{
  "model": "sound classifier",
  "orthogonalizer": "newton_schulz_5",
  "weight_decay": 0.1
}
Rows from block 8, named by matrix and row number. Rows with one number belong to one channel. Each number is 128 + 32 x the weight over the matrix's rms, rounded and kept within 0 to 255. All counts start at 0. Numbers have three digits each.
# filt: filter width-3 conv, dilation 8 (model.blocks.8.filt.weight, 256x256x3), inputs 0-63, a 3 kernel for each
# gate: gate width-3 conv, dilation 8 (model.blocks.8.gate.weight, 256x256x3), inputs 0-63, a 3 kernel for each
# out: residual pointwise conv (model.blocks.8.out.weight, 256x256x1, transposed), outputs 0-255
filt.20:126182098205103120114138165158144099161121208159110145156125141112132139142157092168146123170166122131086141139094144180068143092121178128099122104160154129134106121102150131122136078162089120143126147129139130165125127090129133121136106128118148130124109109109124127167133127140147158102140156113147129135154112112159038102141147110142157086184118156087061126109090089166119116143113150141130144179168091136097162111153085134123139154164134103112155121110118097128184039132103088120111116146086103076137143107064103128146108228086090088126127133147132131132130079106151134118
filt.21:100124121163107138148155101111145135121092196115135135086137108113127098112101158111105109103131186166116132099139113112142117170159134121119169141125091160118126085087047149095115127137130108123099100150117164175132102167117101143178165089112093135139139177083155094119091149094140086150156105182188170124143108187175191148125101201144116143123177149204191143083118148138132142112184156127150154148114101210168156132169201158162129188091095143118100168168080164119051195136029140107106161120083204092059165093064196098083160070135125081063151157133129114150122134135128065183
filt.22:175141112126133176086142081171114167101138155130144071141137104107114090101147141075171122133122185131208092088125118143203123151167174115129044117118142140169194126148167146112145226112114124172144145139115127102195161147111124122165115147147123134138130143122212105147117165125156108094079139136103192131121148133069188096133132194150143111105103117071159114097127157129135142123195135163135146089108122108180161180118129180141199086174132106166132073130120182132152107152146163112087189171166105077064100086135147091139096108116121149108133095155102080110093126157107088110
filt.23:179145177175157187176158149186117071064174134205170147186126120059135087173136168131087149114127073147144139093111191127010125109166092173095125121114194123136133111127177144149112120089136130131146078141170107129170137145112136132107174100160120110104165160191102093091096100150123095083085122096169248080111099097113043105117111094173143161094121093123119094088098083162113138137122069145118132171154159126101120116154120139152072133086201131115176189193175128113114152061195138079127179155159150095142114155186137176110118138180144116181106129136179164107160123110122084150
filt.24:095143139163105184102196132117089056098221109082175100162063091136150129086142143120154063083162135145137109108098087121170105116092152116101115180122096132111132149120117154154098158127086083162167112138195125133098130141100195137127139097184142103132166046139189121132150162096155128107101112055186136067130214070066115056087087155101116099142154111169145084162134084156157131123188122136117108114153126050228176063130117194090055150145169123103118123143124141097102122147097138143140121134171166110176150177126124162125148174112171126157151137122091148163128113082104163144
filt.25:109100117093131142126208114171081081108157189097100120102122144037135077134167163159123138113104141090166174151092117081140124102121101121132096075083143139096127141143119149117124124136117095166141110127075121117098069149103183112103144125139118137088123138128136082133124148071138098112147156106086132209066141151125156143146137155101054151093102195102118134119141104137147171069146126073139127199171147119079117149123160126114146147126136126142080073112191186099104089139105077089109112140136106121134127095149165071123088157061164110120126130127077153164152139094133138134
filt.26:178167152092117147103142111086117131119152153123182132071128124092142107116096100188127068133140171101101057048118117140141121078105112134142144153167145133155103140121139149133157123152135108154131130126135140111132183132108051124074152154147159152141106100152091085112119094106090121109123186136137087166175254116115158158152151151154161112120150125128130128084135222118130154151131136145148103120147135120143085105181138118111156171055149126126130110161142112137161122151143099109157155146103188159126086152110084150154120193123155133146205124122147135147149119176148154113
filt.27:139117136154129132141086108099102117120168108133117139095136073074158123207128119126138138160183096147133102142113139086096152144134127127130144126156080147133146091109144166158130198135143189171166138096171131143121108142166152130146190126110134158110154088148121145127145135131066156103079154142145188136141116141100152177135057134093195147114153138058116177117142150099135121135128094131168138100119075045132139122195162163186122168107149119101157107126135170140137147128165113116122090121147131094106119085069126126111096133173163073118135150179129110208122203129150135107
filt.28:150149106149093095126117075099041127179162109124164146125057142111153098094137125113073120103061115146096063132062133102084133099081130042046157177105131135074092137129078108142187152124141164139126126145121128128098159084122135086138107153098146116093165150147139040123128097102108139162121208103111126101114180145097103136147216136146148091119149097120057143127093119125134094109134109054110122077084150100171115130133095081062172165181145152130160142114147122168147196184188129153194118157130125123119147129072123124096139134102103124097141107132141155115186182094112173129
filt.29:149123103137091131051165170103134115159139199112128174172087102088106157134133110137118087116099139126078110133193128162136209128143059140169096091151137087125128144131148139161164110091121172107170113155107109103128126128158112171079097164119107158123096148148093157149092119137088184134135135141117126146128165144164157167103080155123048110154103124101088149076142158148066139139143145139140138124057129117099167117089116103080109123144142090130145152152113093122110130126104126108076061120119153144097143079124086100187131122115111087100100092148100107156149150131165119139
filt.30:211153121145165125168105142130143137135117149104047134132150107121133102130116127062113131128141144173123148128110133101101126112050131105142093169132103107091140087189167118118095077145130165146124109155101138149159114098128127122140165111079148140144135143145112107152144072149118093107073155128095136119038111151082130099087107100138130140117163082105101079100071104068141110025193088129119065172113156076081097097099087098094118132126095151120100117129182124127125091098161106153118136154173087084146194096166180123102087118135105116124187159198101036115124125127132111131
filt.31:151126145171164154186111140157134150110128227103087137106168151104130170165157165154114138095122107138136210146140132080084148106118133095119113156132178119144146125125119151083131129125071061149115125116170127111167094173117157112093142121148136180146096116167086152165131169134122133109132126135167152149153104163136129150102144132147159109104167057055164082124134212123121123062122082139142127171138143106153143131183131118202133133104125123151093105095110130120176085082165132126110145126135091101159095115126112108121114077169136159105179143042112121137107142155070161113
filt.32:096114208182107084129163076132081134145096121091088175192122092155139162138130086097171140155180139140128131134104113129141159128163134114144120136134127151170122112176182120146145111129120098171131119138179126076168136101127083120148153192155087138158093099141170145113149133148127151123189068157132195154070203112160135086127095083153089139126163138139111131117097113171098082033106133105080079141149120117126166149125100100162119137179134116166128134116092105115173121111180154091079122154145125168145141100123160139143155139113146166158125120185145155140167122097162129140
filt.33:165146161134085177166065142074130132120188141160190098092081108089159152093116127167175088111075166119101179133112101099049139139063114159043125165101154134074137177166143140143146188120105120174115163154085148124167154134101113145106153127167154186138120120098128110114134164169106108111164179151136197097113166181131117123143108164107100083142153135136114126152139128097134157121167141140098136147118143094128114110195138128210118197138091122132105128135151136108114128104125173136097151088127088116144080096157153121118121111161116109137194142097153113092084160218103110074
filt.34:052153147197108129078134135141126088123154080078108116175153074152125099163113107171132088171099121144157114087100125205089152105089073117105122147059155158157098118105189101159133124125112073141150106114171121114117140132154143155150113095099167148188074127135130185114090154106151188144180147140168118118141144121110155124177119138163154100122147135101190089143057082142118109128068131121171155140119123164174120101144156187111141098120065124141143155084098097168120069082125099165173120130122083141141135141140183155123125123119122131124091159145119070153157100127124147072
filt.35:071127111130104074103061139103107124127124117153096159110194104118090101111181112156133104208114116244125104153122109132130138118121108129143082118158107136125131089125138063104190115168138092067070140179116151099124135084136162124174106144143110114147101118139097146160182160100100161119129151109117146063113093135153140128126111109152160084120088074184106116164130118190120137128125069096144147195133119133126090084079164155135145127147126123159129163110135070152147073146174063102128117104124119172126140113095104146134095145160079184185157101138132146152156163124159108114
filt.36:130143166141080145157138074153101117114093084161161149131099100067137111131150117155088177149151083088126096110136120150102091094134116131147105146144078135094081109124165175142123181158138107084106110170086088171124092113134101102104107151122179129122095100147063135147131161116147116127144079108145124152111102130190098094130230086115118179106072113164154101163212096175160140176154151147166139126181089137116092156139196130131061150165129129112145115084165142143123119139132144092097138128133159101109139127149152171167128161143149069116152129141152125145089143131119152127
filt.37:134136120085136159118157198160143152107138082117080126188204176110105070061141140111155134180167144076099152155132145136144118187137102130117146102144136106194124116187122144091132110201125152171099164155094102127124148124155118122160138138117098148144140148161150176110163156110154144159206101140120077125116070131120114114099132115145156162142102124112051145124142140138127113149093141134122145106154137084127144136152138132176156157161146137129118128144118084142106052064132167161134105119154107116152108114134045105163106146113095141170130137108112196093146094092134113170
filt.38:097084131143134090253014088121203100087077127168090165124119144122148109159065105098101095151092186141062130141114120145080127132158086165116076160132125074113131124160104171176153067107134118137102145120131133072116135100139129145039131113125143126096157125119129151075130145143073100150106161121109184145134147060117092100085131115103079183066110135133049065032111120193130108091145147053075164121136140111129176109129110055124106145139164097158113154156093170196170180094126173146083105095145133167088140107112123164159153138139157169152091152141155165093140167142155103185
filt.39:145142115209074081163118163096162155087162150155140112171140170099122173177109118095115158198100120139144147131117159076134108079110182134135099135131157107110103173081131123143175116134140109118156108140153121101110109150173106162123129112146154101133114135137055097174099111184108113183175126137183152121172140103115131118137150145160138103063154122159133160149123061118129181114152098187059134167086109091171125182129187169115155111158157078126059120148130146193114097123121115120162140135138137165086095183131170117122073158107108145091158144124116112149226184113173151068
filt.40:113133095043136115129080135146175175129132077085123129063138083087083123136137128112101124073145117117075168106094111085153084110157120079087097136116129106118144118119124117103145107153158083112114104133102135100144080133126122084100093108109107097089081120097056032128062110133127154074059140053121166144088120118070156121158153164119119089097190110033107132116171202112116114138155079082119092110162150142083078105142117137128103132190109109104107144151106137209115117173153064126153124114157085176130167166138114150120098173106118165134115120063117122145121212164190139120
gate.20:118097101149060157092148157147136119133123111136119175113110137140070122146107154098104090150116167078167208146159126103167131158126115177137096058106130084105097143106117098087124122149100130106143074068089149120131093139156117121069088146111151120128144124181163120037163149146156142089091126119150160101143150137117147105118146146199078131153143140125135095170078114110132154176117121159121140115149147122198150112122156158088142079173086111144163047121140107105125171181119156136087099144121117189099149126120111106120146143126079109113122119155097119172198179112110119160
gate.21:114076174128121062112163139162141142069064074099116138109176129106158133086108135104117071182103153145141109137127134139148170162154144194145102109056122162149171137113111147145073123146161172113127125148082181072066159092149156122099139116116173166126136126045128149141110105066156177077131127125096140105169174176127144188172151125186111117120103136120114131105152102142143124159189143128166163163085196163103176143149100186168105167118095122128115112111137133136100139134093097178147125082150109169129118167049166152072212129140123110105211119156131098132148097115152129135
gate.22:100159133189131126146164070132097170146144135065111094114149114138174137140187120072139103119145174106144090135068159140124119113117160147108106137110068108145171146160150104141154132113140163121139141131122143085078134119158141147211156132146169128113106180153116096108162077152118101133121074130184176137153156119216078109200201090171091119171110148145171093235173062120130113200114097189074149143144087131153160158179157158131121076141100119150134111124064117124109133209136120114146118133122114160106113081129124137172166184110125152115188163061101095063148134109166123031
gate.23:147167100093099107171070078135077111131146123084126115121153145125149140157078147079167108164133131081138139138136113120116134124077159151104139129112094142143118043144094111123122173133149102175141103110180129135124108114144132132167093135147125166160166149139080123142062159133125128155141089163133130144120129101125103160083116097065200181159164147130090126157167159113125105174156158207122081145091099139092095078087178132130140122107131138162178167117139100103163134180097103166145155157081171109132127111110130113126208187158128106116141132127152112091121107143115163155
gate.24:139086089155130121166171155135125156170156119170062136115128096188091124088112209113117117173101163133093149132126133171162134125129113084100184140144062123087088122126101101120137154074072187134150133114119125067111180108143100117105145146099119113149194139099126121129095138138158098124079183143102180189113116118115154129105180176169131151135130151180169116123135145145123113182189144169144113115157130140157159088186185114142141075091113122148142113170132138153112139156159098133118182177104080093101148111150104147144096110111117130132141129128167176131114125079138166173
gate.25:123145163108123091125136127169097125137120154104082131187149089062084159072098089126104173154191159131138098156131091137073160134127123177105133101107167111158126092037124129072104183140141117118183135174189107107122141171126102072135081113111077150129145149158077162145111136111113148115162103144161109170196177159101129102084087184096116127161142123192075105214140123113123116211138147122158133162149113184120141129183104162139115157108111172148135131138133129108155130106120103119103100178127105118124144141134135116123128139071134110089055173099124116102196165138127092041
gate.26:133146148201148108177172176173156137148128163116105161100163152131142095116160096179121102173157097152135097148127082120125191150090167140136134150079092101132117127104087209110154082081098176124074144176105105148123106151123151122119152152129169130172136132183100093101126180098126129123127163130102106091138106208177185106113104141134147093161168111146147099133164093173117116122143149129136183119168160144179170145161099172191168168106169162099170147140157092129187139069118151088126132161158163152150143122089131127152185107141162123126140125113149172126198104195092166162
gate.27:118125130163166167116152141165147139086088138095113143116136096113099082071165115088123167154147109155221124123103133116106144123102102115140114131134107101127166168109104129147155132157138197169135144106150139086114148129100080112144152110102176113093106089068077113110132114117074058115115092197059106168173118164112131086109083113104099157149122118142080144121058118140104085094079158151172111103116078122116115164111124110131125115102151127133123143152118166158171176068183144110114134144088118132134072132108140183177114085081095094145115075133154142178183122127088120175
gate.28:164145120093110113109088119086160158112139095155159161093152057121114089130119136117121116151157122114143115169094120098179156124175176172145125107081117095118104079172145146125120139134148146221174123142129103105128059116140119130130133113151177118109134128168091058102104152126088146133204063096201141120128124126086183147080123169133121130132138132060190078172128117117151165147153105080141139139159110123154180156139155111144099128119147137124145105170134155146175191144114167092142144116138134139084123137097169108126139142128146116120147210125094173150182187167144121176
gate.29:122078178115085112136100205129101087152195184144100155179126138144189105171110085062091109113093109110145109141137114120136153120137112145088126103039147104104107190132083103102138119118110111157091082124092090145089092135155157106106148143117147099095124154118079127100160120135116133135129127145118097126105124129134112155107103144103112085136179135147120138206149167178128123177142156144116076176126137184137092119101127067090057137109109073114044137094124168172115075155147069088091121135119082104136147144087121134106098128096137156070137116128100075105173148174121207138
gate.30:185158161123137120147120136186106107066076074073112104127068110126099119108131134125124119197152133101143078118121120162132166105141097187163149116077092119060148075070175129177135122056094102090100112158110093160169127111138153177142118123106104138137089128138078125134149140099136093129106126147054044156132084107144169097146138096135082108143108122073143134172087097138123096090135088139170165123158117137132089143134145128161116179142151084107150103167109099129158091112163057082136138117129100154143174158117133136129091116112127152121143111096100113108144157101128121121
gate.31:118203099090145136115120157120123150171076061168140080104128118167083094090071089116189130148146146178117186109134131189085117115175108171133171128130088075136102090144080109110153111106042144104182124143160080163150117131090139143117082117135152143147136123140162112126139145142127162147096125130141106172171131122090056200107092091117099119113172159070089117082105132140115129116126098106090089147161090147095109036093121107093096122145152119135088109126078105186115151136129106180139156111065096095176135100140137154157151105142133117167079084126138125171095097092143133151
gate.32:109125071078104147104081166098141113140108064168073092125105151082091131139115148166049118106086180078132175161104132157088121138097059098164105127085187105113141153105125175105082170168078127106107078143123118153162123148134124148147162129147108153117142150160111118060178138096115085102121146104153117142105121188124135110152125087136100135205132141120081114114090081095125139102131125049155070143152129100157088122123098128113131103123079160083182171097157132109173091080152160080190088178141130103145078132123190134189121134165107168123097145138076125166166197187144110144
gate.33:164119086171149162093118097155156123106184160135143102129112163170105118171120181132136123108114169108112203167103155143105093157154112157138167068090125051102134141155110134119126132122116115139160150094143122091092146148135148117113119111112140104090155191165185052106117126140101153171065107102087156106056129090096107115119180087130074163085163104134128165125162135109098109065185134127166080112150136052095107148153178117082150096081144148143149104099097137174120109135098089174119084109105131118078117131144149156056144111119100106111131028097140121129075110060093144192
gate.34:154122134123150159116069117176107059131132110156165146159094094102136105112078158116117166154191119097140153133138162091176108106188158129127150095133142131098087171122119116114091101078121130196193056126090155150135150117102091165131132120156127166116125168117107150147139085121080140102113131144097124102144160144111118159196113150184151132148103130071111189096141156116152136161114086162095118122118121090116100150159121169165114091099141078138102142132105135099099129118131117104105141102088159104093090098088146120087181161135104092103154101173166131104166149143119157166
gate.35:159141147159039130186191060163110117133109104100154153151075096129096103112171118143149118114107169167145108094108111156081117090032138156083109142096115140078089101080058120102100071130139143114122139080120085142147140125096085126147054079094144090140087114123092079059148128118121117136071132178120167178000171176137145099148100189125159111111140130234042086129112144112100132163151164148042112085163191163157128114128162130163158177112114104149116088150141138123120134119142191151062082141109128110155124123083139085136103114078152152110114155176151155161169111091122125074
gate.36:148104152111073131150120054129090192088091143137160126121092154092130130125102114144119103133140168133180101122145170071080127047121113136139181122170104131085104077098080121138135088125145159129086121164097127150119166133073142132095138120088134118157095088155098132165123153132131162127118106109106148072143144109155157108109154157073141126100144109145175109126145137158141115176129125191159147125114072203080041081115160063175132166123122132198171109128114108162156126125129119121143149146116131113108112175118099164161160128186117113123145144140103141116153075124166175161
gate.37:123089167147167133244112179185093121141159155122121133168143165161114079146103162155071137131087141154089132146146132141162154175108222164114173149087095160121118099184126164111130153110161100118119142181163165118162159177126140187130154129143125126104172177094132132124141146113181162109104139069157157167165154162115129165109081126148123112130143092087132087137141099129103108093226120105123158122170175082170132117117098153115082154153110147142147157093135116104058147075157131153089058144071141085130108085153118104103180127174171098146169160171126097102097114110140156091
gate.38:092183153187128081163124113173097135112133102099129128124105135194185102108093149055166163130168135138127174155084131080197122130081131136055122162164092180142139078146115134091132122105144152185090144110106130148126139127114196149184113124204146141108086176123117117082129145134175125141186106078090177097094168135133119092131093129092100117048118156161098131082154143102108107062103093120129070093127102063063052153082101122109123115122126183125139116138138128108112111095132120147151105114124112072160150122186083098086144127133129126129118166126095134115119107121091083166
gate.39:158075127093081141137176141188074133101046170104117112065167143118099149104183154146129108175147150131103112097080096136080161125119199080105157147153097099140099110122085142120146152145154146086113125131125178141109147168130141094140130124107185116165182137178127056149083114115144115186163124119154112124127121157178083107114126109141180070103124118110145121147101138129148107129087127159122129135087118102129146106092093111136132074121109152131120101171105135119126060165119094110163139127088154108149102137131076122101109147127110142113143150092144158115156172201099143053
gate.40:187157170167167111125140126123172163138125091142118149185081132137137176093112142183091181123161185094152161105110156157160139090153167139144184106152131140126118128158145095125149163090164099178158097099139099112133098126119127136158112145149144105179119148138198133144115125101092111180113130140109112086089101211079153093075125090105170146098186112150142088066101093131133134085153060123116116119124077155192076105176184108101110126093216094093068102119132098104090056042105041107093152126141104126108077106108138115000035063126119123126101141118049111160136207126112071093
out.20:086070090107144102121134135142114151147111137103132129111078137132104154121112202101122173131087137133096143103169137162123128126114135196185156089181143072103101127105162150113163136134115164131127110114112112134141185145143156125156131124153118095151128151149091082135114151136087112081099148114103166086161099144116103124104088095150157133101159077154128090162124153140188183113121154068078146116147126136117167122116076135148157128143090144114123074101081095097150136131070094125122133121094122068136121166125177139122140137097117140087104133188100106056156181134111126116141136106079092084110126175126089142100176123071124153140157150152083207152153141182087161159119142149110165122137134135094114129107114137116132109096146143117116119139081131133101149100078100
out.21:110162115206110109194141081129132152180166135110101139184148162149133145116117112110142164104084164144129084073102190130125156083152159124113114139152130095124145102180154151118147169127084160117137112091157140132114131116087123139148120162157176124122189137131132156135109108190159150176173155149152110114120142107146158187114086095129100118116107187141126125159086109186063163097110159162162170133079160172118108114105156115117139095161145140103123161098158145101144121127122148103103163166146144121127151146093129064075089137150095126192160066145160130125121135163198110093136100154117127116143111118089120140153142056102115136094067149132139155131139132163108159111123139183102170069145184129159139159128190154152150113114112138092123122135136137123122096119098130
out.22:149158104112112167100084094136129165119083101069142105121089199130160177162178133118132083104114149125133161117106205124094102149125173128119140120132122115166152157075164168214095126168206166102125051126147163119193093162103121180172099135185115157139117105137138095167084153134185117171108144104110195094138082062128141117125128158158122162206167149072039128186156156173081118117151125121113142166160116144182108136185164143152061109111138113121103092106109133053112173061118155173156100100103126192134166154195087150122114107153101181139087138176092111089136170143079156176166147082128183087145066053126143176133185138128149150141083114154110089153173173155125095125157118137129167130191190125055100121172098148150141081131130116170116152141101129104112122168080146
out.23:163124158165147101160133083183141163168190118114119162171132116117130144126171108167145116140091126139122119164121148152156118113073091094135062145156080155155130126184088149118116091137192177082190134080091109192140086089171099171143108188124146164135115117098097135131111080161079114169087115214125137147099171089090179131115142128126178187122161114145109150098172148135142084147104112122117103144139152087143156134128185131127169148137137182135133157153106099137118107124108136132139194106166127163181132146137023176116147074130179144104139139139148103140130147086130137144089164139140078105177139106182146174095157129157152186147116104121138069102107121138096114149190106089068175175072152091089086172107093128105078180123094091152112125156083131119120128044088129
out.24:093131147124184105181107130148113130143160150140133176100180115189127138128104109126139152096119117073126181174154079189078113137140168094193036098085160103133114167133130129107101115088076106109138112158117080057123142106063086098100154131139166101180143190171109153107154120191105171109084132144181114137171088115086128133077129142186133137169134192192149146123133106123079177135160080138173152170118088144142104156071109126101118128092076099135181123109161119194138158101164077049085181171129110139112156159110091167110168098100144130127159131106139085123124137133147121070089136097194089207098103128171134163114138166146094135137080132094098065167222131139105181157083107144135169105146190134237123184085134157134085139124084150103200168112102174107099106166137186
out.25:164107159088134138050137095113105107079090107062152178140125054112122135100120113081100080129090091159115100108111175141087214126081170112121102154107155163109096157115128111092134146128091153074129121136154075118134076093111097155092177108106105071094154118099153136124153100129086118134092145178123118116150148127173124098187154146169164128022155126123140093112092160201099115129107143129157120113087164153160127076116079157157170119112156115142125143153157096122144106173130107122116088069176103148101158148109074080114122083180159129132197089082165152134105087167119070161153132149115140057143168108140169090116136136128112094169153092146116093124124133153133090107141131096152136113158128221113077127119144124104108133106123212124137152141100132126137195115133095
out.26:129141126102129159181092153158173088131107149161187108091124100110139065133170104095156161097122156226111114146161111132136097117093153122158125163135115126140070147091165145184104136103111098138112104174190197166138119083231135153163140131163162121092084121107113098138075144108141131118154182072124163140158102168157130109144147142098169115108163115094079089176121107133087103073120192153126175153159118159204129172169109085129074039162136100115134218144123103088081187113130107181167175127067134141082091178070093115186154128118131093097132106071084149138129141155094163093149138193096154089151153161193146135174155158122203177142157125092079060154139162177169117139146134126150141194104154137104126154157037084122076127123130148068179167182091132050106088117157135
out.27:146113098161185080148166172152059140135117116099150174202076121138139137128129190144176114138193115143127160118105114159106159153086105162135162120181116139098119106148079116092080139122102192146157104126173076155160142149110188196099134139086227151142104116119198125115098098155133124106150152102143110103117181157176063141055163198147172123200126093132078167136161094112195068090191126148070131128123107193129138118115126178098122093160096179170125160075128126107088092053118110127102093129086202145067117106106144137128090104094141110142098112112076113145180099064098080122110154097147121126161141101160127133153174139162205107145132110137108110070113193089131142156137117110123122096148156162164117095137123182139175090119128115138074088071057053098067135126042142
out.28:126127111061170104119128174142065091101043122120141134132136119110130145093152100076115132182118122158160056134128079110134168138112159105163117140120140153118163168142123074127119138111125180127080135129119156140118151081092158181163114108142140097141119138148142101153157192153162089141118142138064159132102121101091099134097109064079124171149069174114148080142120132139140191107145205168128147151168114181173157125164111114147099133153088147136155166089112154168129140094155115089151068117120162103104159158127134113166178158058112090104169127171146110155100090165112174123138123139124174118152146098143144085133075165117183145148156114195136115127122134113114086115089109161125111167150148115167169152137094168142154124155193155135109116165126207107163110222123121
out.29:168145143122132146181137113097076136172116084171138154174100183082146151135098060109108154140109085090161090140102100087137103107092121102174128134131087135129065144114122147142105123115153131109044170113082140078123141129114182089125117036130114106101165156137089165174151133115121158128099077146136118120156166121120117141134129110141139162123098092120109157113144135118117140065064136123084117071208170133096105107094114106133068112132185153149156157161138221067093157118125152162122083104124143065074116107110115143135096082171137196090117181130140105129109179152085141097113143143091103096128094122103141177191119166151149127119113130158079070143125166158125127132141140115115129119140147127088097144108112094087087057161116144205161127144115150117154153111165108
out.30:132075131039116123165164139139148104197169120067128140143094102133155146127107153096082140179115096131074164098158069152147119123145089112112177132124106125173126118170107090123136111167150143159100177143116148078113066136144100059115109181105088141101131143056144102122161171125114173118112142146113142149145170125132103142092147144090132134095137106127109125093110091198100151177161103129070145099123131142104134166133162141133117118105130057140088161118122082084147133077125134173193150107161107133134182120180147149094152099161137109084121097142143095097126130156140184127084155127140137163113090131141124079120160121118142084122142162126078144105120132131155133141124122127115139178143112177119117152087092114140138054144126167182147119082130101139130115086148148
out.31:168136075146162107165134126134154198083133136132089118195149118126112158159117090138101117124169117102153144111168136106134118173142062114161130111161118128122089101105170143105147051136071184128065180154126069155179159109087134126110078173114110145068125097057159149098173071084072108089096144162097135144163162129167123080174139103073122143133099117131146098117154116096135147117169161167188149191161119106157161135130095174099093111117165088122128172218089104100098069158116199132100158207138138058068145164154128126121142166123128099161141104139127075145153132091139111165105078100079131190108118104181117100093139137140150112085124115110126138077178099147113108104136097231141125077105107123103140121127118143145098194155129173106112088099172171152114113153170136
out.32:112116135144103163147094115204126119128117142163125157125119096109115140162170149095140130134088176108108133095121113102095130077143118110149171178140113133112112136141058113111160163155128125118120131135102154111104116131180123094070146152171143159112147124173157146103103153190146136132086174148162107141117195047164099114154135125172102105090135136106180115096091137174185120200162114095162151140177131177073123114106153143150078197133058132199101149116129118155122109172035137129143096054149131197107144120079137147156118065121202128156135124120111152151185127169148185130131158150163123124111151156121119154110138104171153127087133120103111114118192150131133056107120203181088099171117169091152072134094146096158155109153095175123107116114138139135115181139159127
out.33:143137108113148116149120077135089172155137163080107135156162108114104112132180121158152181154141116152107152113141129134078060205107205136120138113125131131202118138172174166081177138144077152090133144048154168123165189102126163181083166176171131130118151188142152155168132158135171142156160140147096127123106142156164057124072138104137128116117057103084076136137119088134100130103175160091149149126103038121121115143159137135136102163082172155133138155136127165106107169126130124171139126178142194162157106131073159149128168123097114130087129117120116102133112075127119128103114144114154110100182114114134082097089161107125171083179044136172151121041077116134143128137085109160127129070178158121087140148106159099132101131159205055151141092096141087154132154121126094
out.34:153118177178127113117110121129161123124096082102123133039167140152158155101147125130104104056168129127110106193099109132151086136123161154118109135122173089135095101106073144138088157094117139192131123066104133095136155158100172112164107128052147078112107142126134156107083143112201115119165091142167132104148141157147109211090132140109103112140185083163154100128119128115191135118177106087073116126041081159114126155132111059104118116131155152143176153137113121109125144123146142115074188085099116191163157155139132140150122132108128132158089177122139142110102147153086091159137155148124124119052126127090143104164120110110086068092137155120099151105132129160171154095119067111140130133150105083132114144074168081166129081137122172148143144137139159186096128107139150
out.35:132165107153085169197138118095164128175174168116136146183153095100166154119185177145168113151177092086060158172182120140109098148184122132159098124086107121118163072177138092052139186111119195173103128086130120082140117111097124071163132142169126094100099096163116109206166123122097141142091122172128095132080133114141129109119074131147156115121163186129153148192079129142078117116106158118043111117083142114124156109121167124130121104077158174130158104140133128115100124149115080190155151131140146085115117196139106081171161109103146072120082102182138169164196141121169129150141129111101162150121157109163148089145094044185118121169094145136132128110161112153073095111109112102185135096118107131080079137187152137089138085153122153162112076192145097183117095110122182
out.36:126100148137096129120081146078104147187118119134099154099123128142091117155109147118182065138167122202107110086125137145148134120086146151086094202104147103103098129187152075097185126122125154134179106193158111111109148138166153127095120188088139156148094164146135149091083077114141137143140131063088082118095122130139116084158106160168143157150146143096084139156149141124113139119095120170167109117144135160129133086151176193213134109155099109075147107109072176083096072107082132190068154115117126178122144159115157141145098110137092170109163160127152069118123139160110189144141123151130136193177149118122134122212164137141145099158123181127127109148072112119129093090096155106142101089065109122095136070123107156151077103181137166185124131125061119099144121123131134
out.37:128112100078075144135092172124140169090156201140146102110132150137128091135110164092128043104113112089112158144144113119085139108129141096100087074139110093088134100131114145138106138129129124093123107147118102062136111134114140066117042148114135141142146106142104160150116100157171105115127142130141048150111121084128157081105131207160118134137122146133111090159164110114156185139153123121101180186117145142157171116147142232124144179165119128076154151110169055146084104160130114107130094084140179100115125073134052135104137044176133093116168093114099160190115105194115144077138084136134149120148152108158140135104151093112131104094179106205087130119124205126166147170112133139145128085126135152103164107132106081155146149178131094113127142156145102073140111114109155
out.38:180200105141087151097139077117103128049124089102104055143108131120136124158065137116117164088176137126136118138162127101178148123110068130119150169131136143093146159168197122104137154126124125126179049117081165117093112104120084096075155200141161130161119145116135104095189116115139141174147089088036086124147194151172147111122181070111158044092068165132136108124104084103118129086162148131097111125115147137162190095115138204126105128124159150152149122123130135136124148098158083119079131144137098160162142104110154150137123184113142128121182146178145108132141129155202115126135117164080238127126184132068182169155095121092171114098133131137077109135131117110139129094095166114136151177122124120116104175163184152179088144127120156123146184099133122155117110101125097
out.39:116134089161081107116091128121139137106137113125153194102128117056119137117109156124172101088102126181066181163143114140050142082117177153119107155150160139124043137100118152124104158159140132144186108165189113185111115118062130128102165145169142172177176140073145152112081120124171084084115138140142109094137120137099177128137097107125121197095150132076131132126131158101129118117158149122121117117131083088079134113139100152138083109106120127162150153111107155108149134138114127127108136124165117100144060141115102123146139110157143090085132083108173084155143141110136122100160127095193113037138197125100164101091158120154171169178174148088145156104144096114208148104145081127102124137159153141161172127105118131163143105075123124089160109106150145096122101076170118
out.40:170126161167112121151060132125138161112116073117141079121051123106091114096138124064094101188141177125125118187111105160126102067121137166183147103060111172122070180182160120082156129082115086188128085139120116094128132136132061136132142055086105079081112110066072133080181140089137139114142095119108123089196135072133165164112130131194137080086074092115143134092093044104073126151047150145131090069163162126132144070161125198184125113179164157130107105159130129109167133165109153164098164114096173113107176077038108105131156139113091096093135071104130136165143175145120111174122106129095152170093144106182163145142148165141100160101157140090122223116090083159108159124110095139126154164140077094076078112087129124064136108205137156118127151174198173205146148089121163